python train.py --image_size=32 --objective="flow_matching" --fused_qkv=true --adamw_lr_other_params=0.0026 --decay_fraction=0.4
Rows from block 2 of a small image flow-matching model, named by matrix and row number. Rows with one number belong to one neuron. Each number is 128 + 24 x the weight over its row's rms, rounded and kept within 0 to 255. All counts start at 0. Numbers have three digits each.
After each neuron's rows are labels from the 100 images, of 14848 (inputs lightly noised), where the neuron reaches its highest value: "lies over" is the class under the peak; "colour at peak" is the nearest of a few named colours to the mean colour under the peak. Only what is clearly more common there than usual is listed. The data: cartoon faces.
# fc1: MLP up (model.blocks.2.mlp.fc1.weight, 1024x256), inputs 0-85
# fc2: MLP down (model.blocks.2.mlp.fc2.weight, 256x1024, transposed), outputs 0-85

fc1.613:111136108131131148153129128134146109128159066111141081174107143114148124080100139136159127132088132102164166107127092128110105135133136087082155178100103124113144131129159110118086125150102122157161085128106115151127132123104095124119141101145105121177130108
fc2.613:150133189116111115122157070143090131129128113136141133143132156149134140143121135124127122116131138170169103125095141118168116135124121125117114140141124139173147122137147135137141147147114093144170147184170124090128153104161106112161131139116135128135152126
lies over: skin; hair
colour at peak: grey

fc1.507:123116128095142152128147129120094121111111157111161154159106108120160116122090166130127091134111146113144112117167081175114129145163135101123137128092044121098154135156137134159151144108152133160142115117126157134129126084098113102114139088116142128090123138
fc2.507:123139107109141152141138133141105120154116162139056057148135103110134110139108161125132122143124142118113143138129125098140133110141143113117139148135000127132128116124144118135102128124136173131118161115138170121134098141126112128127124094131148141129116161
lies over: eye
colour at peak: grey

fc1.34:132112151077152159119124112108137123116146153139141115113113116155144116110100124100087164119110109136118170094134128133162116148167136106118152109161153156116103141164133119129133162129100101103131113109120107172076160103151112087100137129122125118166128117
fc2.34:132140099094142151105140157142130146095100166171124122096137130145125109117131135120138115140154091116140141123077109148105130126166107152145147092056109152142128096098120146121106130104090162113163106133117143141168155102160114156105150135116120097076146098
lies over: glasses
colour at peak: brown

fc1.416:138161173146141100109173139159166117115134084094120129141146131133117104153140131162162090102150106132166111102129128173166136101107106152128088132145140104160143089170124135134121102143120086123109117101118107158125127122111118094092128103118115125126142107
fc2.416:124095089150187092159152118105156134116120114143124158148155099118132167131168123159080099152185107138100142124126113083143112162144117168149116133138098109098129162104124134122136155127100086125149126093121127129095130149130117134111104108103123131111121121
lies over: hair
colour at peak: blue

fc1.701:178160118120124114105099132105158097113120128139131114113175129126157163126151150150139165113125151137143089129121124125069131130110118151113123131093145150155133125092156129129103138096136156154147140141084127137147104130116195156097120120157146120130070155
fc2.701:163158150146114104091129104163162125128122163143149127131157143168175129129146112133151148113146082111125132105131163151144102126118161091166141128138129139114142069132150103103110132157153153116095164110107153089114133136127141137130141112114158097155087101
lies over: glasses
colour at peak: brown

fc1.22:124135087147158154126169129087169124073080141147156121108109121130122122139158094151106166113130096138156157111151154140125166148137095151164116129144113128089168087122144088143123093091153156097096171146086171146129153165088109143168100088129134135097202115
fc2.22:193172175070153151109146120166190115110115100117122115086129129099154152143125131124151153144122104150148095105127116120152117113120121128141121118145129149106154131115120089124128128145087149117158148163122152113148148105085083122110136122133141123099127135
lies over: hat; hair
colour at peak: pink; white

fc1.77:134126098148145134101098123106130116141143112125108128113155149127125092139138132136120153154115164152087125133150099140122180164145112089130123118120114109125123154168105155122079122101113128150105077136133148155090142137179185167124149127171123118116065153
fc2.77:119106182170106151132132095166152121136175125090138142160101149158135120152160156160103157119134152122101138121081099141120129092129127154112138136082141118163161110178118152180127138138124121122145155149118104085198076099176131157147150117109124146124105134
lies over: hair; clothes
colour at peak: brown

fc1.616:140112121119103115102079084085138100147124181137139127151126150088140126148079125142133097166114101089103122120150076186143116086094113130125136127151124115096136145123108162162150150145097094112148126131154142116171158168092110120145140127143122155144148144
fc2.616:132169127147133111108105153158117105076130141137142139169134119080156122134121136154121091093113096090167123129116102128118126147109157094136122075082120141143103106134139117089118153107148115125120154103172141129092158129098137123153128137120122146145102136
lies over: glasses
colour at peak: brown

fc1.30:150125123124121145185115103157111148112189093119141129140146147151132129144144135089126149118103094153138110121120151148105136115130128138133119133172126180187130146141104155099091093101118117160145139077122124113133199128166166145146148083138110116123154125
fc2.30:171120144124142129089116124095143136164147095163156117134143123142160144146110131121147150132153117166107121134157165110141125134165141150144093108086143190135173145123097081147187153135150143143106195101113155124111185081117130133132140125104108123136103131
lies over: hat
colour at peak: white

fc1.553:139128119127130148171145140153136137107110110122101106124100141154158110102165116094118133118124125141113136162154162144159121121164106093099150127165123110095111158146144114116106122075105183130145131087142099150080145103162120129173103105111107144148135117
fc2.553:158137124132111127174122118126135138117130155122104111161130107118126183113140144177165144155139088142133160109131139060093141114118110126104146135095142154143135097141082151128172122131129120163129092117108107157154079153142111157119146105128145119108171130
lies over: hat
colour at peak: pink

fc1.329:131106176120107096114145146170136161133139152128112090142178143090147142131115129137147103162149113125107100108179113134157153095125125124108142162136108054137118122127156127150136124161146125120168116106159110094148145138116093106118129144145115097142051120
fc2.329:181163149093132136146156107104120145152112149133119138127100107050126145125176120125126077088121189113148148104103160090091120165139125114120112124175107052149114150137136092143143124125136142130111134122149107113102135131085127123100129135115133105082137111
lies over: backdrop
colour at peak: brown

fc1.500:118165148112132136154099176112174148134107098142128145161152131169089118128160093170108142138111162098143104117115098095170173166161097141151138102117157116142164104123119130123063118131148102109092111142139099179124132097155133097168155126103135124120144126
fc2.500:125096086156109099104132124151166150161083108082130143094108125152073150127159129170110140094077125150181116128144101121090117117140113141093127125146147105126130133121096179130148120099123099116175160122158093084104134135155128129127089147105118131120114121
lies over: skin
colour at peak: grey

fc1.664:100128128144144146104136132167123135080156081153135132129163131138084129116163123139131115086131141150194167118131137144104131140140147118135108098187115100111108161142112090161110129133142141144120174147106157119131144138076138124156086160109165137135158127
fc2.664:133105114104126130141131158142101158118147092116119129115119131127128147138115186140126104133108098105119104142077088126115117151143117102165140130114145158134076105103146120174162117148118104131166159133066119102123133131158133104083158159167166148125140154
lies over: hair
colour at peak: pink; white

fc1.383:121164149112142146152104162158119140107081138100112086134137125123136126075122119135102158097133124086121128050102179138133113138154116101113098109122154116113106139132113085125136096129154118139100120110136112153101124149114130102155116122096110102109091126
fc2.383:127092095165109129155123123121137133121083127144124134101126146129121109125113117136154110151110122123163129091110131132133147137172110134087122155124156113133128126129079142125109119107096119127170114110097105123157120093131135169147120121151115106126120126
lies over: skin
colour at peak: grey

fc1.653:130134136105123134116138115157149123084086126203145127086164107151109120116152113124119135200113128119146140124113141130161133139149136108162101105107121159113108150126103142103139132103127130126101173141117123105143105158080105131087133183155117127150151157
fc2.653:102143115141134126156149164123123109138130162129113111131103093129137107123160161123184133133124120113161145139134184161136098157107119149126078107127121160120143102162155120146179120150122127157156157113125177124121108139115147176135108124114137098142158163
lies over: backdrop
colour at peak: black

fc1.599:157154130131143152102157117141133153135098173145117115109104167120085134114115109106144133129131124164145151079099146173113124087139140102168131093051099178139116140120127139113165125156155128137177094157126116126123126132113129103107113109143150096110135139
fc2.599:125101114130106169143160133101126086121117164107140137136141142135103134134150066097119151144135111110076070132099119126112141133129150105149127099181131166158115104118132119172102097118102111124017096165146149123140134103112153113114180109124160111125141129
lies over: skin
colour at peak: grey

fc1.379:131164131106142110120117136151129129112131118111136122167125152135156170125137126065130130074118156124067124108156126135118147068104107173123109119073118171111113139130158107125099121147137131123128154073112135153113132132171147144145124149091151135112092121
fc2.379:116155121068138094133119076116133126104121105176110117058077112119143167117158123139077125166177149134109130140128112125120151124137116127134115127114115130148153127122143120130117111097114098132119144151119156139116098118112157167124129100064118116136134123
lies over: hat; clothes
colour at peak: black

fc1.554:126115109138158170157092123134120174110121115141136114156118116113141081115128120125167139089109149150114136178110139125087138150128102073138110077141114124151129170100119112131133178127130095126158097115191145090101126143097149170151109116140109126135068150
fc2.554:139149135111131139123111120116093092153131115100111161147158137121106114106101117107108130111100140141129093126118068125152109125122088113175168125111094105140161108129117172115116104156118115134171137126175123116170137126118135089135146117126122186126134137
lies over: hair
colour at peak: brown

fc1.225:115105143125111075091088151120105143090124122138123113145160131132129132178150110135097089135101140111122123171158142153125092132105130146160122103095086139120129109096119177142194103136098150161164102143108166138154128101138121114128120120082115153182149109
fc2.225:069168144115133089100116127143113148166164114111091114109118129104172126121156125101086104161110143126105164165104112104149150146150105117128167086142122148152147105160114197112117122064135146119139104157119115150118163132107131165132181114138101144155153144
lies over: eye
colour at peak: grey

fc1.20:142106106092125143188144162115098112149115086107118114173133132140128141118090189147126174098128102108158128122141130114123130124127107113139098130156128136129156152133132138115098127146128095118130163056102140123147121107133173115121132118144145126123130149
fc2.20:137134149094143161147122132082123081159112112124120148157132105166131082137107151155146164167106104117137135135123168168114107103109131132102153157099129139125128101111127110158159122125132129125093155094097125132121167145081175157096148163115140117139118146
lies over: glasses
colour at peak: brown

fc1.307:140111130137076109147139140117150145091143118145103080149124188143131118100147161109098146131101123152100131128114168130105136147133146127124140140126190139135115172129095116133132142128099129162146124135132120165115130110152150115153141117135079064123138062
fc2.307:155153111142109115123140113132118166107130138131125118137178117158140129142107168117145165116100152128153156155108151108153162120183156123130103117101126119100102155070112157124108140104126111150149116100148114115149121115160123157140165122088136164150109152
lies over: eye
colour at peak: grey

fc1.558:132110102101173118157107113147128145128124115145100146131129150172142105131158154117141124146092113113137088104144109108139118137181153142135136152096157130065153093110131086103134149147089118124128156167157120116138119110110130116117163152128137153180081128
fc2.558:129129113155102155130102151100097147157147126139151136139118127109159170129148120136158073120068110136185112129118131109138075107115107118113139108144123109128119136134126154121148144130162086131122195160160150150148072133110125147095112186135097116133118127
lies over: backdrop
colour at peak: brown

fc1.258:111113153214123150120120106128161126151136158139139097144158053114105116100130096126128061110097163123120119141092122141134164116133146156135134172150148140114122121142133134163137176131103137169130130142108124085137174108099150137149116157132102082126138141
fc2.258:122142105124108139117085099110152111099125158177109161130139079141140107080105124143142145184151077136165139116076099158100118094088108121147136163144138101097137150111172121134097183158118109159092094104142141135177138138089134082143109150166139133130122164
lies over: skin
colour at peak: grey

fc1.593:113160148108130084155142110168125107149128129143141158115099142153138107141151146151166123116122140130072140156114138118166111123112131173108161142103129062121165149132112157116169113187138142130134122102100121130119162137140146109107137130145131130124132124
fc2.593:092082104076110135109118136104126111097140112128124138157172135122139151127153178170129156128134122119188128125090128153114177137102130147085137143140179105128125127144122104148108124101131127128140100133156098138138150145141134147087131131143158110144146125
lies over: eye
colour at peak: grey

fc1.467:160134105130123148123147147157173115098149132131130135110140136107146075134158147125069112125118080113140127164106151112114137098136126124199131148119113143132078185159141150123127121116101138091118099107150090113137143123101133143124096102122060139108135136
fc2.467:129106094107116155148162096096139105116122180130134112098163154117142104105168167106181096123164133106087102134101149104139123136133124136097140171151119119131083158083130120119143118153119157194098130128121155138110138118140125170134134126099190125105109140
lies over: backdrop
colour at peak: brown

fc1.641:115133118129137118105167140164143115085097135177124137094130147122103146118164148153151140127119157143144135122143133127108092151124119120063150075110133136103144139103119188119136130136143164113134120125133107153122144163109150094094121137109126139120098139
fc2.641:117140150133108090136119114153159102115100194138134125124095135097153130116164130110169139114137122138109132090165122169116156136140130129142139092102090163107166092154112117119195137142150123172126169125089134102118135115133104152147148127125120123146081127
lies over: glasses
colour at peak: brown

fc1.681:123171095130118145124150135120121160154147111120129163105101084146146104102138124133121163154105116093123154132149120153078100151132163122138117115120143135097136108157098147115124200108136132114116172139130130129166138125120150105135151110138106090097156087
fc2.681:160106136142147152111151124130151178133099144098108136128102146117097146129140112118152164110104110121109112130151111097167142050147128119118110104142165098085145124154079113145143127140104122122107121095108061111114131106110158110131101139127103157066140101
lies over: hat
colour at peak: pink

fc1.589:158113102169132135114135188110109116128138117124135136101132128187115092127170113142154134150105133097134138125077110120106149102152126125130110099112119164221145167110116140141100151141108115113112180095145149153123145136125110128117090201178118141190201147
fc2.589:149165120120123109146105116145126107104139148144135140094103127153151164110197124114140173125142160133097087144123145115126124092103139111123128093177131136179100111151153120084156135095120155156149101101105146095092159116150121103108147174152154131155174125
lies over: hat
colour at peak: pink

fc1.144:136125135250107152127127126124150123143114141095104124103150135151170164108133115137142106140148150146121109126089107124094098129161141129117133125130146112145135103118132167128085139100152106181128108135124083138127111140111170129155157129100166111112160151
fc2.144:150151148204169130129111113157080110103099178181142130137120152128184128116111088139096095133165124149145156152145112136107171160096123168157126158121157100129124142125119104104165140146118129112116119106116132104161140131101159135119137127130129149114141151
lies over: eye
colour at peak: grey

fc1.470:094133130127129111077127151166118131115143123103146135136177170095191121137110144111194103126113123124135074157114114110142137150126143112099149145149157127152094121119137148118143096114095129097116152115142087105123093144147108101129170178123113153144079138
fc2.470:100141104155128122146113084111097136163117161173119125115123102146151091104143110136177122159100142089165137108141181107099069091145116124138124133150135105125081139140128118143174130136141173108134134139112156091092072096164138140074134162132141103125129116
lies over: backdrop
colour at peak: brown

fc1.395:114112124112145159156160167149155147163100140119106115101127095103101175108137131131118169137130103155108134118131135196145108136102115131139111102093146125124105116112148099105137110122166140119108185151141119127105131131140114156096163125113177115073143112
fc2.395:130121089131102119061133152132152177121084113153117119136107124127094147106099150125148119127096138115185077149134143094138101132121125135111132108118148116146085127144142123143111131122118136100158131098104111112132113193109085099125086067130144136122194160
lies over: backdrop
colour at peak: pink

fc1.191:131116118135154180133126125111119158127102157143125150118148133099094136103121161132151177134059105140110126115159126128140099156136120102124151107149139121146152159125131110136107140117111160108120156105203183137181116161099118102131063124186124113162147101
fc2.191:122129121128131144110133138111141135084088140142129129124160141112108139134131190144153183095065121137187157151133123111110137089141097106141123111121108155142157095139128147140130138146197098156185152136161138121102109118142128149123152092100125131122139171
lies over: hair
colour at peak: orange

fc1.487:078120141131102172125115123137128122126111117140138112104166115211095121111145140156184134142117147099143120132165097070110104148132123131141154124128109129148092143131119126152144087140172154072152152160076121092135112098161149129153106136137172124129146104
fc2.487:127078117149132171119152126102124150143146137107102123124123140159139155132100116149103148110145138090134101139134121119119156104195118129142133120122136090122115096122113136100120131096164129139156123117129109182124184103147118134146102118101097145150143108
lies over: skin
colour at peak: grey

fc1.454:162137105164101138128159171122120171130134104148117046139145081130112152021143127132165129142124111125132116140120162147111098131168136129107081124125144116108135078128111129128173172130126166137148108137122107130118152128130130121153139106084099114121141112
fc2.454:179116152118047144122144072143112116133118089127119100147116130112129095183135147116104178117111124098122134109093123124121153122165104124117087143132118134144135185135109119120094127112163110109123070129126126100162126118132148139157106168094125146122139148
lies over: eye
colour at peak: grey

fc1.126:162142128130169121120080097104144130128110070088097107116155157095114165123118130097140122134126076209153109143128109145158108132136161133136102151127115161095117141154168147133105064114159102118108124096164100110140151167123129162124121131128096127104140146
fc2.126:115108109088145118140096140136142130126117127129131104129118112108129086109140170156142141108077131110117128153126110092136102130098127171148098148123153156131149122122118132141124122138133158129191115100175161146143104096105140120132110105105138134193122147
lies over: backdrop
colour at peak: brown

fc1.271:142109109133091074118162137170113113133188142126134120150114133098113121144151153089171125098075064140096111136127119178155123143101120117135143148096118109166154116078122139144139138135110159112147159118085141132128106140142116156167103120139134135137098125
fc2.271:122135151169134105117129147156111125123146147083139131148099157134104135131138137151086109121053092152179143102073084086112097147132119126124155149143137145118163146134146150112095130102106127097143097175086117174144117109102126118118136149147152128138147112
lies over: backdrop
colour at peak: pink

fc1.337:103197094154142110117145113124115101135130164124133147133104108133152104148146122157112141127130124149160144131128100091164110144129122113126124142090130168120109141079115118118168129104128120169119129163174124128130127127144141073108119121148118140131127139
fc2.337:124075119136158095130136149121133127150088184118126122125180115120163147121123116116118118113135150139101120160165095188097154110108096121124103146160124180125128107156105134134118160166111108127070142145148112115130143125114132132123113123148109166128148131
lies over: eye
colour at peak: grey

fc1.347:135137141119139100123107171169135142114146136089122114134160125136134139137158095112127137111135101146124123136128145133157146137151153131102164118149135139108121153102148115135129115128153151149117144088112149126141165169148119141142101111149148147147147108
fc2.347:187138154141133092122094119122161122113143119171138121129084133133124100124101166078090117123141139114110137170075126116075082147127106086136157156107139182122119142128149116126110107086128140114149122127146138144114120144155089104125164146122157131127127154
lies over: skin
colour at peak: grey

fc1.420:145110170113141132152147134147135097134174100145149093146099113131105112142173118179153133116134131189155105167155155150109152117127124075154130107124146108097147138103096132120130123152164166151099130119155118143116132089143147109124084155145124088093208127
fc2.420:140109075157133127122103127126155079134192091099140137155115128163136147147113114161180114142087144150140165144138178145138119096138149144126108057131133123134138130131137102116114120105171120141131100160127152065131080146110151092128191160159140090132122129
lies over: backdrop
colour at peak: pink; white

fc1.110:119147093147125101108108141092135098120148125134135120121153123128121143145143180142156092144129146140103145109071122120130136146125112137107090122126146122140122111114083142098124098143142089150151124113097087084166129159117143135135059134109124138101146130
fc2.110:133171173166107140158115116139122123128157117119130124135100097112150130119106173132144116090128149143177099101095112126110150131148125135167120144123105129094144118118092114115143101091098096110092108133117134179120159130146163133154149143165129140083130134
lies over: eye; hair
colour at peak: grey

fc1.433:086104104099149109130115134151095112133134124121139142121118135132159134146101123137167110146171161149194201141115129134155156078113128141116114098133138144114142148092117102152098113134144163110097104091158137134137127121170120103108143120130124113075140121
fc2.433:134158155119118115077123066107124144118141101128127141132092129099106125100174123126133153168156133169098088131132152115169102143118131146142106149131135142135126094125147137087148098076119116160138064137159157167142134114146131171143090141129133114135144143
lies over: skin
colour at peak: pink

fc1.642:162131156111175111121167145130109150090141165112116128172099105137128095143115125141119122130101139128134154129161121138111110145133136143098075123114130141174152090127114097114154090101138150147097175133139086142148121125128145117133147179156149130122156141
fc2.642:151087111128112134135147154143124132114098150131129125133116107123083158132085183179085133115102141126155109091155098108139121134102144133123124094108114144087132160113110147163099141128110128101142208120146135153100143148126164119109116142167144123122149119
lies over: hat; hair
colour at peak: red

fc1.335:165138148125152110100168160138104115129070107204125111102133103129124100121174089109136108131070054154083113154147098162132159133117140112128071097090127105096128150125089099124099125101104130157124143113112119156107109159082154121097156111123097152144090137
fc2.335:123091122147116107128155118156137135138129137094129138168120135136136102112103137139128160119074088141132139118135132150110126205114105127161141135129114129126116107113114119125133125188144145133154162159153119158091136114126111126122070095162100119132065138
lies over: backdrop
colour at peak: black

fc1.762:136165089097155196115129160092118104143102128159126110151120159102125131142097114106163130161176113133082157175106095119165105160101140142115145134120116117102131108129151136108109105159150121150092106113136146128091074147119092149148099134169106109128068123
fc2.762:134101120100125176146123108181124116088093147118123117182143154109115137140075088130078143128139109118215128108119114115080150087121132123111138152150141148137136130147143145135152136105094109095178141135146146152146088117142123152132162114190136131141149108
lies over: eye
colour at peak: grey

fc1.192:117119130138076061102140127106137108150125111101102098143134135126138091180140150155167134144105130158087182099127121133122133111126122137098187117106117131133094110101102128114131128162165115131181116153124123127146155096112130140146109087131142142140174103
fc2.192:101145119131164072154115141149134132126144111134129074123148111137142145111141146125070105127146134118146125173117141126136123160082152158124143124141149100150102150145148145126141121124144157144081128146153139136146135127116109109126140165130089115107120132
lies over: hair
colour at peak: green

fc1.402:129130119128122108082162090129144098110063141196127111166098120150167130116121144103122130123104099192128118098130086118159149170083131103129108130130131125091118125127153094162165133126117137134124152121107130135156117125134144124125144162123134138126140116
fc2.402:129075148143138168139129164184158116181092142115119131140114132118119158150125151153158125125128115090114140135154162117106117187122129146137138138114136141128125130183130147152090135139148144152128117096133141150122119110109103100163060125095118124134136131
lies over: backdrop
colour at peak: black

fc1.250:122102132163095143145147131110112155160076124110144199124113092122120134094128139123136111143112122167147132062082115137059125124125135075131140143140150131165119121132168125108143124148120147098149122115146165131145137124116141130129114110106094062149132099
fc2.250:132122145113141123119099130150093100163104106095135211150160133118084082152090156113096122135108123133119133166090081129169136120149119134129101134141103126104125096123135120138126137138131137104195121093121131141118140094121145110117134130116137161114131155
lies over: hair
colour at peak: brown

fc1.196:135142133119144109083102146139142118127112121150137135180168117132093150124152128183139109110141185142127153146114100092142143152151147122064120092109125151095146105107122173085124121155104136115104136115125139130147171145129157104123108148172118120160072169
fc2.196:136086163157125122087088102131109100074108156142152108117136152140198113135150134136179135179133111095101161116144100155114107135092125128159167127112106172092136127155125112076129139133118129155114159104118148105139126128119103148144182110150139103139079123
lies over: glasses
colour at peak: brown; black

fc1.764:133143112122122118122098102080114177127143101184148113092170107126103170131140152093131153146156139104159155124083105134110141136135146097109143093138106113111150154081102107151176164119148127117082150068120161175118129117132162083153112148161140146155036150
fc2.764:111152118120104156111137081105125162137125122082155141111137127135093112122161171151130114112148165132144083088138149159120132130099121132109126094092127152072177151089144148144089133119130148131188081148152141130095094151098123132132147142199128105127124134
lies over: skin; glasses
colour at peak: green

fc1.512:126101092126185101120141162183082132148109137127117169122127157137100158064145109121135123125117106155099087170153082125094139122123164136149094076127120119095158130098114113177118150181114115105125135148161123149140114166147156145137094159140129161139123124
fc2.512:108154147126139176126143141101109112112109125142120131124109170137102097116111152133126134097090141149163148093156130132124112111124141114195140121127145147133150151149154119112104115080122131112157120111104074119122110162114134098107178043118116134133131127
lies over: hair; hat
colour at peak: blue

fc1.59:173143167122154109101144095143130148183166067158122127093120122114112111122134102125126126145109124117096120149131159147124126114096123096092096109111149070104128105086108173067118092102072125135150169134087143170116134120100158142161093068126130099120169150
fc2.59:120098127119143128159123171148140109119152088073133130161131109145127116127086128131088161138091141138130147122152101159138107107154132145143138152087117131122126149130137114104125154097140143069115151164111109150124109146150109088118177194139106134108136119
lies over: backdrop
colour at peak: white

fc1.468:126151116141094132143106094120130103178115092122117120141129146115101136125094125125099125114160143143101079127125096099123132153140147120114174148146154118120132138147088173164107073132101164142111157127142123171157122115150129156126119086133143083132001117
fc2.468:134121123134123165113121173145163113100117061160122141153150121119091124137133128109126127165149119142160157124080141162111129093120148134117121153108150123123129112132122141095159138117120134092165126138162142111097114143117099113116152193146147108117178118
lies over: skin
colour at peak: grey

fc1.86:125133132126121124158145134114159143180108128111126154080152086122142149149158126126153169158117130153124157149140101120117111136074066101118135115134072127120152130128132139129147110116159156142133126090158162110098136130115123122121119146114170115135105166
fc2.86:131123165149127123136137120132152137089142126126104111131142085111151144150144109064147117124149166113100134147135134151137182158148175136142095148077114134064138131124133095113167126181110134137123117077096147148117169144156126137166153170112168129129114139
lies over: eye; skin
colour at peak: grey